config.yaml
hop_length: 160
encoder_widths: [128, 128, 128]
decoder_width: 320
decoder_activation: "squared_relu"
decoder_inner_norm: false
decoder_cross_attention_every: 2
lr: 0.0019
steps: 3800
batch_size: 64
epochs: 9.3
Rows from block 3 of the text decoder, named by matrix and row number. Each number is 500 + 50 x the weight over its row's rms, rounded and kept within 0 to 999. All counts start at 0. Numbers have three digits each. After the name is the row's rms in percent of the matrix's.
# fc2: MLP down (decoder.blocks.3.mlp.fc2.weight, 320x1920), inputs 1518-1655
fc2.114 087:510525472492499449512439565452524489431532541508548491605482447529495514519468513612519551487508502485544517535500497420468498424460452441520491497462487560458466449464527478481463457473523520472571523460350468495528535529506489449494434465451493455396482508464579428417344466554475484501522465545493510478460506459502443512462398531534486412477523502427558503527511496518485462520694523368451393522502509488526580
fc2.115 077:512492510474537507459458430533452461529454549485469512424503519440482520455526594414409409563475495457487536315437458529536438518539411532487489453517525390397452487491521404552454538449432487481467446525617531524542459434452443447579455433525513452459505513436481537373621492520421426471453488446476488485487535533587464496452443524472444511569447486529506488533493536488484464426485491482479492500477502442508462
fc2.116 093:534495499526527512512510445487452395461483534613488530401485494492499418476522503385550349521532486474493534516614526458526531464509505535534489497495573363356477566554485528456476548490499531497536511487623514496534522472484472318520441527513515475409504494485509501359589446554548416459580519519457545526564485479488536497534541539486449503478534563535358526530536570465555441545691433517545528497537453502480406
fc2.117 085:502446553439588511504510472387543511504490544495557516429521488544441592510481504383495351509496520500511526504511514519470514475562473565502519547497503631515468546540493479497571449483510526496530531535545508553451558488483556485493478500526525514464532500497537531471719495532472536522480431439555497439502515560542509545509545523521460457512508459525456426455539528492492494550445502595582525542425543552426380
fc2.118 113:480465490449508448491518514526507487516507634486463469535482493579486477502513496537442484525516509524505459495494477504518539464501584541490487520490469507528489468507486518553521443519500472564541530539594515512479480429551515550516516480560562581555487527469507506512916511510489455515474498466498529446481494483529482512497568555501529479582502516537486496529518519478517465552586497645630513511476503553477466
fc2.119 092:445503533464510498537481532519498462481562651434525430532466552494490524475455561564494687458459505495397433444668470489564535417479426497554440543458470480465487481515503441526462492472468508520591489447379535465516485476446525518451492439494529545521467444523500551465415524445542537492515476417519497481477518453475559472501534497468516506466504511493531502525460488463518524574691504407521511457447517522480548
fc2.120 080:449473475564572511491524509448491591536516453506490416469471482444473531478502457540522610455520446439496481416439519455437531511445463529442525391559523485547526472465428429525496494553447443449505518490533450481413427569484442522501476501460437469460428512504559505560331580506549483568518445486487450497510502495466541471538519502515489481492476509521547442502553455507513397445579448479477524446554407520496570
fc2.121 080:489496515551479493556473509395473515509447477501551481476509545486442470541522536507544516430520524461508480396589529533468485459500512590467463476457455552571481496447437453474560510490504516453549473507536491396470386553438430439506531499528488514464450502504471485631501432539554537482522503497503519525512473484579522439484426482457518431554530511496523476541454495520488539562352552509464529485506476529483511
fc2.122 074:495454498519538453523507531476497561508560406539492552559507521460485424411533488436484496453520544550613510549518485538504492532481580512503517567486567477458546470590508538448478496479570472537473456461544446526655434483457524474495554505434512504566577492503558574608549441603511528444531484460539440501446469425507560500541532473534496509526595559514559542505564484522485485564357599598607391519509575447572512
fc2.123 090:470518498557523515516503526533449459555604442491518516561506549440466469544380523500496544476475521495517515505458476587457392486471542403564455434464476414487466478442516449557500538449541490494575497498296506525476466555449528530517501508494546529546461450462540427537247450494430475468471466493493454469536488488472516562496521433515575452455457501513555484471498507455436508452444492428455464521507516540453545
fc2.124 096:509498573547491460413468595484533591521501683490407597562509516446512521477460523564470603468484518484449502506561510531564500508480534468520491468512516575473476499504510499547553482539514592432483475507476500503576453489495535494554437598504488505490494488578479498511283522564458547452503520576451516513562425536504521441448504509583494565426474491489486413503497506478536424419720472446461449500496457494535556
fc2.125 082:516535499568558520502534531508557557477478443482499421477474579467526534556467460668471570454497575453577517510475485526516519485483483451460462505561488692519507505521539514517495528578497507473482497541529533489515523421516514568539475529477489488484542460467456462530470579563474500504530488496474517511515454478435567542477553526506465443488505558505559471485504519506477484583394446481391522516474474481570588
fc2.126 084:488501484496456464572539510519441475411548514387469516557485504472528438460470464541508473449538479451459525441427511480530443494423505522508441477440434639511496441457492370410389459523503481503527509493364515442481459489495375445483419512357469464512474483553448539474430479529587483465460483431459501457485444509364477533467540543488572491458428499499538451519528407526534460554463575544422513515450579490442425
fc2.127 078:486506495431497548485460520504565603467540568465534433388487520418510522486499494586557493418430461452478442494479554531497436497510538475548436503483513633530486507515495485508483620464417480619424493502492551578513522531465531518527457527487465433530468546536505473541519481521456460615462478520438466533533500458460477538451416493474515433501552523470387487504484464449422577530518372488549425502579413404553620
fc2.128 083:488527551575482496556492497493614499466597554512515510587493516509516512475498418599483654536500460558514478434526472519471487465562551551481501467491462404544497511473514516499449512541530566546539507439355499472492509500522552523486515465496483479505509493478484529493503523509467467498485553493410530384543547543492499599546486535474484413546492535477627537510442603515544451491521569500528454556466555533545549
fc2.129 083:495500537478449525501517480498564461554568393498595577541464485614549432483478562515530461471536598546523520541363546524481515549494594534515471426438526470503499487476559504496555531559528483525497435546346430505436425508482506457537513439463515529585490463452546574380468441521507506488536557447504528513492420457551451503520486546535585570409546482485486504505486511514498537496414483581436514496571510472496457
fc2.130 075:524416434525504472522487423521540438460521493432547495488494496484509367526488481558542564506511488437462430453532463499465512612511470493496464527458410533468484413475518414516468578526539523515500475581522468564463487426442495478480420457494430463407465499521488380499671533554444450409448561534546401445461552402455540537509419497504551571513541468492416529515490532483540400538491520442543439423487587441480543
fc2.131 115:487484513486478472508470459463521447491537497495481512395536489524497459486492428359503342471505478540523468457518499500471485477546528510529489490437475472393509593536486491503514537457515553492472493513520517538457473471488517429511450508487458487505458544533442503452610503479479467499473503492492553480482480565510456530487521436468537445539481508583440483521490478490472485430531500495558449473511475480585324
fc2.132 075:503435548380549517516500548533463602555523525610501497457488451453590513548472568469523533490492506514472488528574403546541472526498568501574547541533549429521470587396537539502477487551546531407547533464541464399488475531506468607558505492459529444481487544542543491501523563573486521484524572529411512465488465545517482531533475569412501505426540518442475509489479593438492525631541614547483550472588533556466575
fc2.133 077:578452524599527460455561477508516398561470526608479562484479478513461568528463531533516601542448481503476486481575473477571536487451538529480529508524600360520438507487490524469428512522478448557515495493440498538506451440573495451500561472458505446535572619421448531503616522498493522507509505514522513516470503482500528507544469539472503431547513532473496475543481542455539486490610511499491512509576550545604603
fc2.134 078:461585438474536423537566473566439485491535397503498452531483520515509516530552526487490435532446583541509506516486497596432467499472455456471444449506504532485529548538424515487509521429525523508475445496481534522475544479439453499490528536541510487473502429458493487432538454576534463467526518517570428470581530500457471520563524472522445587552559453487488526483451445586511438478474493551488460503514487485509444
fc2.135 140:499443463456468496518512506504497499471452497408441477461518498369448510485428459334528284503447468481510528453443497483493491486462501482481442475463380494430471445446466372505424481468498496508509473510483525507479446510497471473484483510482488498455529500481490468443494436464489458469462499379486458520515507529438476490458466456494481494502486461480434447497508485476516498499462508479475497517494475442509355
fc2.136 083:536438448522478475503489421509446587423544480401526477490516525509493429505497499466467494515470478497532457589481522506537500382548515564478457511465451593539583474569438497524472522532407520488519484462463428403445502489536477513468476483455499480561536461503473581494717379493467410504539578476474518466500484420439480535501476543522488453509491481456490462480456498481452471566464493498517474551548441479414405
fc2.137 077:492466566529428507498527501525531492513454546498429535538532511536467516477500532511465506464560535504559527501579487519533437533472538477551519489482568555495469454551560597471553433447545442500455526544529509632518495512531463512578528505480481465506499525456509485477498575485535463525460472621521513477478498482430425499493542506505492589575554514498503464494467549567438508479551486478498524519503443531501409
fc2.138 127:484544492577499452499449538501513606500469556475502478607513517447490497457512505640515730516458498451497499513617471512511486496481520447497508512528468584564526515499459482538521471504534520472549504494359464476482486470487521514462544537509475463520463484439486467569422498503509506500466514454518490497487515503455466501459487500505486485477476517460552464420486474543545460531653539429472547523500531515509585
fc2.139 076:461488521562542475500509482441495629473513395560481502554551511439539554541502578426539411584587526518499528523545411558505443527420549427415539499534528642538514418517574483502514478559489538502507431463441503417402529503572527506514565549494603515436432568576531510547482494511436535554483550446524552499438486516534503496480576523544490498548513454486559445564549548559510506634442509570419528499507470556484416
fc2.140 071:480521527521631487509508528550479467461490438445518466558541582529547560459468556482505489470531525532444500472338451517518435480547463592518471507440461354498473455454511493522503446527531488495516501524417564516538487513616533496475460561563449482549524535546480460500519453559609530529607494517468577406501554583442505556547449453537487493502490493432495535486535465588556362483494480521573544519486421477531447
fc2.141 088:512490477424499560474474509459472488478540471519554469452513477470566464588426505464448434528524494489481500484586480516488516525491488519475515472512548471558532518502473511542565508527480541390417550487589491510449488514455487544498496518534508512509533498471478449475269533448497557513523501522460501567456458478449552498498478507441450485490466501446484481463539464480483429445244533441522540468525502522531494
fc2.142 089:500528469490499539470479498483468487515536409475511529608471455455520440508449519517519474460439487507477497503334519556509479492503474572485562495507482517449493452443558490532418544479578472536434485510354538453525465448423420489445546483517467481473466519460500453523444408494424492452559466566546506473433446495488496569449501491522463414451559450538485503477493522518433498521114532384460570522504549511571505
fc2.143 077:497511540450504472510451493531471460434585547459536466584609440484553428523515438511542419485429466503444445412550573514512554515536536530419463424577471449548459513573532472465483410473528549546447493472398529491481450519413468576492479477528472467486588563543526465509318460451498518476509494532499519505513511543421481493545412517542521454461467526469545497481496570485541481547656529489509478526506500459518497
fc2.144 086:483460532454491538528494513573500520532482563584497462378465574514587491499503468385511417479458491452486474478454484556494538503479499518509567500447584542431461495400490478504522501525511492560462476484504460536488487504512499464497454431553525481413538430485449498405497482581477524495479517524475529468509516505538516475453524490431552447445488443517445485537476480497451427477696585446501472529536437493551426
fc2.145 084:537501485460448490499502505472557317519444435549581460504487525497495480517537470511510545537466429461541533405496466485502501531500548489484492497456523356449457469545601559390487467522514520559528553528427404529557507538482473475462472496483530423455507505485507476512328493518517455501446499549471520473506457591492524525494489535449487478514518503522510485406538495413536519509414400491445543524549535555505436
fc2.146 100:460496477454410521473543517519422488558478676526497457568509475514479526514483546341489374516542476568537543504376497470527508495488519472508465514522508522472526529538501546470473486541512575452493511526376506447456528529493500564542522459458525489530572533464450452476321485475506516524537507439437490435496507477466486485470510483460520500487427491461514531502521569505472484468717504451430494522528498474458434
fc2.147 103:531437477420526559499501438487458439489474578448485547446468528483515494503487558386505341531529476479517457499509489477556467541471466559553481481480521390416506531472510436445481487566567510494463505471537500538494474472518449448516484426430530466534461476444463468543410524500497405469527506508468486466548531517487475567486466472446515408549544492511474529471431507489482467453648488460520563425446483455505379
fc2.148 088:501511482502462479501515496506444469460433461453468475515529530454468437564498504434491390486459484509507448506359445512489500433470490446513508554409416444427452449491483551488533494494450531519440527567421554475495460468461476521536525458497431470482455427508548550444343471546505468550483527431519532481473535557438480475440484499524530450428449476531474494443587530533507587485453469523444438501498444500558451
fc2.149 094:491484487467457514471473407476503383471458472517445458391489466502496561481498442425559493470503504476527496484410481534486473428544563483448465458425446513457487474496487461470469504507454532468478505535508509463523595465480469445487452480506478429522466560502521499453305465510442447519490473445529478481505512520488479449438442552486517519473504476501463502490449445504494501414424500386434477502515484509432496
fc2.150 086:528467463514425558497497579501477542579495483553427462536463495547486465483428522501468558570444503503495517518500489468500513492468507524396489564519469650535521489486529572499509477485505506504447452490325497473445514544492432472492498491509463559386430574496415441445434492487577494445517526543524511536524502511587536528556439560560540530541526530499494553538492430570512558583480549527412493454516492574499586
fc2.151 079:549558501485526494570479513462494444584573408553567481536546457555524436501492533361450362535570497567503494609589502504473487537561553623527487454550468431531508566534551454496415550528488514483537635552534535416516514454532453458449480571497515572490551496543539434461501538530548527494459523534514506518584467593485545473538570515537418505517465478599467472518558498513511467541323505570502488525523567512505425
fc2.152 077:489492517488510566445446389460474464576461581421476475526510472495430517473474536433505376440471463517403541456481451530482519499518438512468540466512481531365421503516542481445456421464531467511454460485489524530475471481509448509460474564480420454461448482449467541427477563481436438511487497520454573540474479529551506499400490466441508443411414533581485483441512498453402500473610493468504463480438530576515503
fc2.153 074:438549456428480568552472418493548523514558624478435526452472461476489468531487453513554537446480547467477483495498451501539495471598505590444486521499395483571473493481521485569535436418485474541498435537465532464463482493466528531441491511562429498458386533422443441492467508522434495540502556530455454436540427424566579467527478557478573471496453567551621528505514600503523458528622448477463500471462522483506542
fc2.154 081:548437565473537533615520455513474401476458547538537508384540484561497548565514488416451560523459495409502489487533483558466482491538494492560482507483440360494597553485460500448398429523539468590455485508499609425552560543435511589546507493507562524517544515515474527491622440498498477534489567398476518552536523535489509513490452532511523527564501594546481566498461542551585492553684471502532528558502458540436429
fc2.155 160:497490489573506538536488576510477511502520453516510506555486494500509513505529525770492768519492492480523489494496468498549494500466517516489494505549562497601490561485495498473491513495511499493498516508430524487512509523509518548500491490519511482496524479510479478471442492517509567495513503517472477492505507508461521459519512485492518490480531484467592523488490498518472552550503509564495529516502530506486685
fc2.156 075:420542570523529457449466503496484472473554473429534491410402457411490460464460456500492568486433471485581544529535414470456457451461495496523510513475380604557558492499534441486485384435487569569462421481401472524460482504464465512510497519536509522486497489484488490476454498529446396475471452448405516522545487508457463505501539531440513404485512456523539424482572457460562653495535477522444439524480531418488560
fc2.157 088:485491540465506458528472487522478391499446475516473482530555443411545487416472462496506336533528491522509457460452493504490546537493450519492468451529507556476533495478480398499477472501509499548480442489546523531479476527441584484545500548548469509548464455500497496611506505466487581491547536524521520505548494411512513504523519427450426409509523481477498497487448513531533453506303533557482507501473517494491437
fc2.158 089:475476441440475483469449467504524494427416655567485518489507481505459478521540476318500437468448502492486544482561484452503497528448519538495409507462505582379516565465511513482515533477405396483452495510499464449555546413516455416509476544477523495418486477538547495381580597535501446510523483432569533473466533465446448412485480490437533477545485536477427506459497589504556386496653536528489413526563514555507488
fc2.159 090:493462437490456491449461511530524506450483391533472515417440507479442466463490395465512492511505483495524499459523485541485498534565498454472507429465482552454493503507533514557523500466530523487495539496408453444436500492449482486459487510459487476509506489463529541541269478466515482415503516523481522456460527475534481484498526503506439521505415468542444507498460448540456470425341475467394487419493576463457498
fc2.160 089:568430524477503498504485495497472518521498448458514520524521526489480482459603444449530372516400499486564575485433545472476559526525527577502502414490446512507519544487437555382546552501422513532461528544511469485492522515462479594505513531498522563513488509461493545557521428522569499542526504546535516554554447491572539548497588521525554459460552505451469527527542506501511489566350478515482525527521451538546468
fc2.161 078:559506497546488485503470497510580519453448535526486498408482500471543490545395535581507510392459480541506503484335456480548466482517564531534502500514555463443473560516513449486484468531511517420447437499433500506541370513452527509461493444539503501465402454483497533456474474523492506479497496362493506497516489516530528526488534512432489457547515442529499467506495508479448538514696497468406499498552434476470547
fc2.162 076:495498469427482431443508553506533451414558556469415536452558507411590466510489460550546528565423445516548572430573488509553599397566490469535545510502475480490517473549537435529429525501482548553554491426524544458520532501519515456537564577493430523454472538520480541474461529487515546516497373338548476475523489447493460419469517460572520467518543526573561527456534416498494437565514528446490472506490511477488525
fc2.163 082:482456430538506526519507523501488657560537592499490501587515463530543459559462526538547509474557575492498522532420501493591473481489562479564486525579517568510423499503487519555518511508537492529569509545411503471491494500527517530534502570445501518431546536559461545531579561543581479444578553486549529494464545486477590542462591465577510542557574597498581547475452493510489520480572556563573519567518477484492540
fc2.164 079:494463496510463474481500593558490536459457550399506449611453522526551575546496500586471571557522461538506417466441540433469506524550480467576534522433481614504495511441430500518436496531512495459546478493333563455477453493502466543410552533483361489469532557451468478433419504485447499534528491461428440491542483462475508485479422461461543497518468470550467476434520422504477501480588534429444552568492442465486512
fc2.165 095:556549538512472533500530502513500488500445701539563519539561531532458562557526437543512640480567523431449550538433481549481488524528475529467490462542492575511526543486565510525498494511505534535522543483579538522473503500418504539485458512514524440484543482556440587424507562529541495482507484558512507579427507550549532462486441461540485513435525493521459461533496500500471501496860494436529443482459400489506576
fc2.166 090:510510487563492454466487526647463473529491311478423491557434508566514506476502615500471373525483526515501558569347515518530549500514539474499500497458450415519578572463542537506482479491496537469491497525509539507513445479432477558513507403479497503480472496485398489576327516488530526436502510541526460497453490540491407454470482436447506534512434522513521455477475501484528446518234509494439481528529512418513470
fc2.167 103:501484488475503419528449533474483523436512649413468439487479491485510504489562497518440550472524422527450523536552556424502483518474484495524486527463485504592530489526474464467532521471486506502450506577559512568496540419530541549500444478497493491442453532464481463451866572431455407561523531515522474499482502550480480483393544482539488523502426493531543475508469477531529523486574454571536483554526565546482478
fc2.168 078:534523499465456569545506456519509455544533305622420481482486446487537421486468483528486548524460478459538525455408463472479509482457547437509467526535551445590525504481462496526466498459473557515511495532365414501511478541573496359534536506513465493522514476541513542572445490432623565457413402539511607447515506504506474475502522575474520499493493545506507540465559498456553455523310568479493514425512491585523533
fc2.169 097:492482501498480590493553511437463379435503380500483523571539556499519530511463446405418382562575478516557478437524502497459530495507562385480509482489544383438513565583477510467547545500557503432479529515485411493508465421539482550478543492476511491475500481499490479468202443506528506523538467533541498491540518503562546439534457550495494464501435474516418556516529566515481512456566491531484511521459548537497456
fc2.170 163:488503524526485482525499524511519351466484478565496520571505483522475534475510503590528568496546523563513492492570482521465504493497488433488496462503530334542509550529531524495470513509507505428480504513412511458533512497486505486470478524471518520499515495511534461522065502476480506475514507504554506527509506481514499457506510446492530514504535520430556473489513508514466545404514471434410510486513489480502555
fc2.171 080:565456521394446542469482465563501406464542351491467494572468532494496497525498484378521403473453547570517539526419499490493501504500511514486535482443409376480491501477509493418512562499470569439494478455578512411495472518490490482569553478508463505482428503415547440454467518493476499430454502506568474508520490480516503532488415470540508511531521524549479505510577534509506542535433549481460541481445577502481470
fc2.172 088:513498445513545528475473552490471456494449395387516437448466511561460510544457539586419607474510491474524500393469484453510477421515486558468461471555536339546544566535522452502506413511503539536522477445333470426565505526473483517488488449502497493496434439519481500523669488467560551454483447447425523470473413530509494526480499473500491529515486506523518464506467441525418491512218469474485549566453441500489540
fc2.173 075:579496574492505478556513492421510370485490396424551493564482536538543560487440483589477562439475550589455536546589554499562493485471554486451475512455558495623507491535486558496519468568436538492588445515517442547443482517511483475579490511564509538481604497481583444538525529495542526443478548420409433473561549493538484491541472480463513519456522509516601495574547557466472458517397526462507514520501509393568437
fc2.174 092:487526505479482473465528554457469523535490375495477441523548468537565564488524471454496454589507511556519483521377565538491434484439499488490491523505436447534520505483441431551550503564479521518475548528465534524524467454479524557507499491530460523519516512451523485579589551507548534476443462473424497559552503506500471466510499483505537554486503509556514475531546444502550492510109507538499529515483520603503392
fc2.175 085:417469501482514527461510448469519493505528616478522565442538567449516509539380486441430412473499495522514456451455535472514534458538409456445528478416465337517463493486484442532553503520489513485513510442641507568499525520520528485465430537508438446478517469501516527396386505426528426478532480493545552526450561542478505490485485448385505498488439509431462453433510467511515495495654473516489531447487505451421421
fc2.176 075:477517548542490452474459466405548493427497503420557400460431559508556400516494632491510478543504466484492582512534469463461494459498504441390437493467471391530528418419491487448593485578464436443468486484472465417446435478470501520570523580502512453448533511454520436557571515494446515473472498482495476561491501487532479492514409455555585435534493423470498484482528510548552438503445479468520360479385478475499416
fc2.177 088:445539448565527502451528515498496513528527598457508481480466472510436518401508507459435524518526488453465469425416520535469584519515504487419486469412534442517493631454485489424571473502462517487448540511506479486535489430496435486486540507434564540395524516534567466608307454569486471443527471448475506537496494484450537472571544463511428480451524482449566533562536505442482530436697468450448499484484532510515491
fc2.178 082:547474487580504487458445464528551537502463533462533419493541496528444452416518508480498594527519434502521526477628505471446521548503492414456568536520539397469428533497537550538537551604569528444502466519439444547484519550520440503530464479527548524496450478544539498472457451569525539546532464460422501502556549490598522510534639537532518465485449550454478455480485469516583468545630451540461525498563526546505568
fc2.179 075:495540436469436513532484525471538517460564491535532532451417487463487536500475453579506549514552481544509427572507496466429498404484548474591484493554535428453476525534521425556418459438520435557466450436568545614457550522467471444490543545501473502539533560485469566484639432541496591499447435497461491511479460457415574501494558431501450540453475532470414509469502452514563466598487465521556470554462514572570519
fc2.180 083:551491555478508567453543530498460435552459425450454491469463579457513550462482524505443449509548456511486527540543432527429564506506588531531466482500538449618452523463505511459389475516494510524508436515638484542468523431463515495497474454450523536558446528479523566485466464519530514439509469613577518471494392473511535479528534500516536493526487509478462601526484518506462625503391503628581488544524542500503446
fc2.181 095:525570501557521557503460526499521503529568547504447475451477485478512449489503475532505561442430496553473461565648528501562540517432433570469563525536535424580510567559500497499550457483494431496575545462590537536528524477498545545520461549508558464498448491528508540472767579551508439495566546588434498529519513468522494536589524587468534499620433482526491502499489572588505452454465448596625467492501494500499648
fc2.182 075:550550434491582528504429550474441484458606458559594476485529510560549429548546428502530522453446476510466407562546535498569541419503467539524543523446462589563488481569455551464493509582463451560528507595447497517539482484478540604546571573572455502507508470488503512417452505487480454481443492599511566526498511501532417502505483538487456503475493551454609441559501504463499480459509521539496521457498496511508508
fc2.183 097:540448566524550511453476500496497572539529340564511544581493453498508523554520508656567568518427533496481555553514484423515472515489577580482471520513561539497446506500508543480486508491488463463523520548483522571449518492507491551516477510491509504534554476542514470622635511579456578507589485557531529488499558503503505505473489556511516437567505479472572511532484520514496521579378523563538520533539466569499635
fc2.184 085:451464531556489491519477475540484433444429435537465513424574549545475505531545529487571463542482478502441537523494463500487435547567515583491454538469554439550512536474494591506460464444515438463509500531592513514433498459461506570466489453478457410532524494471580553639609527586524485449551488500532510522497472512523545495541527446499530525513494534539469525498550471531512532422393461629543450484504541479524515
fc2.185 083:498494474576491496488507514472395422449515588469510457420529422496549537493508484541461668517453454466519496415483577507507464469508430573466480481504553459480515532420516491574502483507509545485535466574464517510483428451457496494503544502453552549477462490442611557493505483486496539422460544479507477415474561547444430561591433420543471516493536593554529535512553460527538469462558501448463473483482548527526588
fc2.186 083:480496542518509535467549522543511534528463516440537531585440521449518467561518559508463533541560460535484529538555521481508502466529537477508499530501521459545524483479448451547528455545553545476521455519642545578525534531482453534530499514535591566521571489516556490481655548531536508502563524522448555521522519502533490542493480605438513519454467532545461490490512529538461499553685528665559430491434524496576580
fc2.187 079:485478530528592464521569485485551421546450424569503588608519487498489580481542445480506506499440471530522509429493450557501498556535581443525498466483501436507469519525519602535501439524502535428520459489410466459545474437476444502499500526452488417460463530536504510548297527463501523436512490502469529552596520502403489476489482573450459478498494509433493542483499523440490555473516481471445484483489417543537557
fc2.188 107:504506498556489470472532539503482570516520532510549547575503555526475538512457527602525685513552493502568517521606501511485483526520550456534489519528496520569540503502483518542476551558484478520511502555540469559508541479560502517485505494479459480506542467517492529543489555532514600527525459488470480526484485513489528490511545489533537486496466489436566506519549538541524565535455519633604523471506508595593593
fc2.189 077:538490516529539501536428487573434439540488441480526604467515524539453427526613515573538570526544495556521489516608525510428485465506537474509428526442508330547521487416377498499468498513533497472528481368564517534529545467485461445502523475447459557459408487520525538452523437463522566514520489553494462451458501469590511540502502512526521431491427456448592471440403465459484542506334484523462500483569585408534496
fc2.190 077:501507489503457505490425456471580604507468548475516456494517523413539424480537437471515501450548528503530471531587493517502512579500385518552481535574540551493468463461472434556461506431483417543488437463608514526567444470455508491517484475493474508457468481545509539458587556494465447554515486457553472496541510414486520439498496511493472480475449534465483527475431416472445474455453559536550486445440464544577455
fc2.191 073:554477492579514525449620492485411592428567538336531524442559486525479570547460501584461545486443494463491458481466528456505516426537484501502428434482574611572564501504404470434414552474480502541496533537428459424463537479426427561523503460508485519503564494470510457383491544507462557472487427488516523441547476485484461478558480493503471480452480555403508500546473474451461543517407515409459451543502427531548564
fc2.192 076:487519482441498564478510539559495357482537436485506541577486487499534456501497509541476478517561559449482492423465510557558488521470587414449562487455491357568536544495507544447482415568525574535513482464493418387505558542487468611503511496496499515551491558514562502492367493519496510426508448484497430434563465485521424553405519576449516542490534481485483541504525586490499466483490562506412491516519495490534459
fc2.193 105:438458505419514473553488497471477432502504684559482520432579518493525505546515457239558287457502527508467496498565475497524537514479464490545516509535481502422504488530537474463406483495559534536549511433608519590543531524536470495457508454480492541525494533479524501531638480474482385477483438526482558496515486466541489529478447476450537544560503517530445472490511549521527442374572482500526514502513441457475298
fc2.194 087:439494587559513468527560448536477552468551629536499510485494417523517464494437570485547591469482485456457495492754475403458525577485444528578470480482470481491537560510553440493459546519516524524427466559601489631483463501460474550589523454468477573458497479546482476487483532490483503468452507526496577488537585533477438459500466533511518520461511513479549543491419491441476459440717620391470518500551560557437592
fc2.195 074:503492411509515476457458440458569536537468492585559537454459557537466456525535485508460560566505543522547467473391528477452466548549559429546509423505413492600523457485481599461537519513542463578444524499552447537519508554502486476506526467585493527533580513456497544432460562457506458482472453483447474513497476524491481507548556484469426466463531487511477470470537516413462499510470578344433501575484534617488503
fc2.196 087:500521517512514458576465539482494432513541539516528470541590493512434527512516541458436502517512416526470519533809563521476492566493493521492527490458512474530490498558470500542565500484585474477468491475262493537489515508509511565497478515545489417496484506535473548465530586473560511539490479473525529541580450463463450474502519524518468551573504522517448510531477520500529532418667485552484488436522566520482543
fc2.197 086:491402561490458513504512413510417473507482378536448510404475532540502570395530534390519358566436516485505442520465504474540521471563488468527535560479476311430474500490596539521518486542445504534445509503570528503528554558501475501502481422538487445448523518483482514570485508536487559448423429520569480497448464449545500484588602488444501586513518494494324494488531556522551530538322479566505526505495435478568459
fc2.198 088:502505567579511494609512553483500451502470545587498534465454527550504471475557470562540669529552514436508499505570534529504478517509461512437516507527544470489442574566531502541519470499445439500510473494563471536566497454549578458448445474476458478471455478542499520458342474500495484454479475534514503454478485566491487458550552475526478528499549516468450484502522455539484475480643525409466518474428448480504532
fc2.199 078:511483543511437486476516508554497634549496607454532539539476490425515510507486530474488367563538438485566493520460499515413448478544445447524563521500460483572596482474483526558490494523496466502556465492489495499532547480495496478408471482489474547482486470492558489555382473526491485507499480561505502491479433417449483467524615417529450456496527482480540401497541486568554476483553507454548556550463526503454402
fc2.200 084:539519518531489505451537558504496547527571461444527587455462489500546554466540519457508449520472587448518531450716475454528467454499435490491575557567473423459487569440490392544438572576529536528528494430523440582487540543506518463567484506460433495561501515567417524507621410496545403526553510471588458532485536500520487517479488523482500553515531455596533487517479503434518444459570541478597522486496476536512375
fc2.201 087:412421529539521506518530492616516535458552474501514474545523496496548454469488535447473401527458507551483510595513505440539432453517439526554570496493404467555499505491443467581563393555490487532499546614420559562472562521538524553492500461424490442478493488433488480513525538549535543503543567476475454437555463475483467512460512511476586521490540529530438514519461461511484471538534475560503476484470477459516377
fc2.202 100:542489478492525502414493494504544556463535726535513458476449494475539522482508443535490580527510573507461454513551481554486497508503514547539521545563498527481475523555474469488542545444511514536402512506660529625460479440570483519534561469499452495491407525520570500445782585467517502556480490456446484488519500528523498497548559507536478531549503518518512512483472588551458475505680489496617527558528520504495544
fc2.203 085:455535536473542524462519515504442601494518731475483511446488523538536528561434507449538480475470463497424462491432496500491489535492465425448471427505523519439458537562471429445427518539529485395462558516425453514511498469461535520455507548563537442572441471508548517360492504482512450491567512475525456544557637512481480479486528476487546470491557552436427440544441547452588549605826559455423494484564449535476568
fc2.204 100:467528421464510470501469483494427518504516647511463492449562562571493525532518478558583646527468503464572501493549462484527469471477523475452538494508500548476484479505514586486565446511489474461492495465434549509539481451622521466488506433505527452487525494554527424498376506464486487443475480570459526487531482524512520456492504466566470488479558439530499463454488523469523494536677496492473512463524512476558655
fc2.205 082:465493554462467517464448468537508457517501382570573521608544422472488505558411500420572432464455525516502482476500479523462558526524496484537519476486488477568480519553534496474493473521500555484479587483451477458469507479524523550503458503531487493476521520514557495552287524531493495463467566482500545564476494495531506440514504485506509529479523553446502605594558504527387564491455566554490541470470630540527416
fc2.206 087:491523445515483431535467446426431369512437437428523480475437447455509524520495518506467471494504484521492442451409444460442447515545527530499507557518466436550541490480413447507510404447467534560516523437547507535475429445502491558465430481508487498552462523429523460543579434547528507503492517416489479457535457436518515442476407558571434558501486505545531494494516527529503529495291505511508518550483557461527385
fc2.207 088:425462511495495611510525545489410634477567739433452426424500536462451524446519560550489529470498527467369487579483505473468485440474521500528471457537514477425528492467481476504477520502503463473480589448458438427493492615519581516476537516469523483513498514510511552532561471425569561486539487552568543509460554529507474502518469467553500491454445514539460511484467432460454442500735420433384502513539527475514566
fc2.208 131:471408551426497517478520429481523484507487515495545477454489528522512499485540468363493341488569523476505551495409488506551476462576498497534524552458538403396486482474550484518475466459518546534515477483658485549546520512511495477434431518549511495556512490515479562489719467511471441551544508482504511510557503500515523507579501506460509477536534507533401510519503470538573491541390517610549494499502495463462345
fc2.209 076:487490502557395454534529448513514451538468395425507513564515531543504519514503511577479522605468482398507501560529637461547564470462527408450609603548397529545505481529463423536530579519576534457502423543398476463500498492518514509542513427510512498425464612472481534473563528466538600499502504432462431452509394496576563607498518500469524501420573494546390541552516501562486495551438528472442429486460509527448567
fc2.210 083:496520534516489451494487566532524532525533694601529607444519492528491496514494556551521664444518485481454494463375482612452554546482498540567539494494572537525520492492531479499534552496563545523411464484487480601503523522511581510536548480543477430480512461489528536457508566515482496519456521494499480535479569515445495494518409450470548558547528510505457489552583506518536449486712569503491521496442485488497603
fc2.211 086:453539474426504501568479457449451668531540416524502472541500513458496481465467521371502400468493531585459545503455521511529531558497458461501579500525463694465468521489532532439527501573482459517504507477505542442480465533461556439583523504458529501532549540500512567477368515434496523492466581561568580515551489516499607496579577572508530495472500431481596496576508543586539574474382420464446504473506508464511437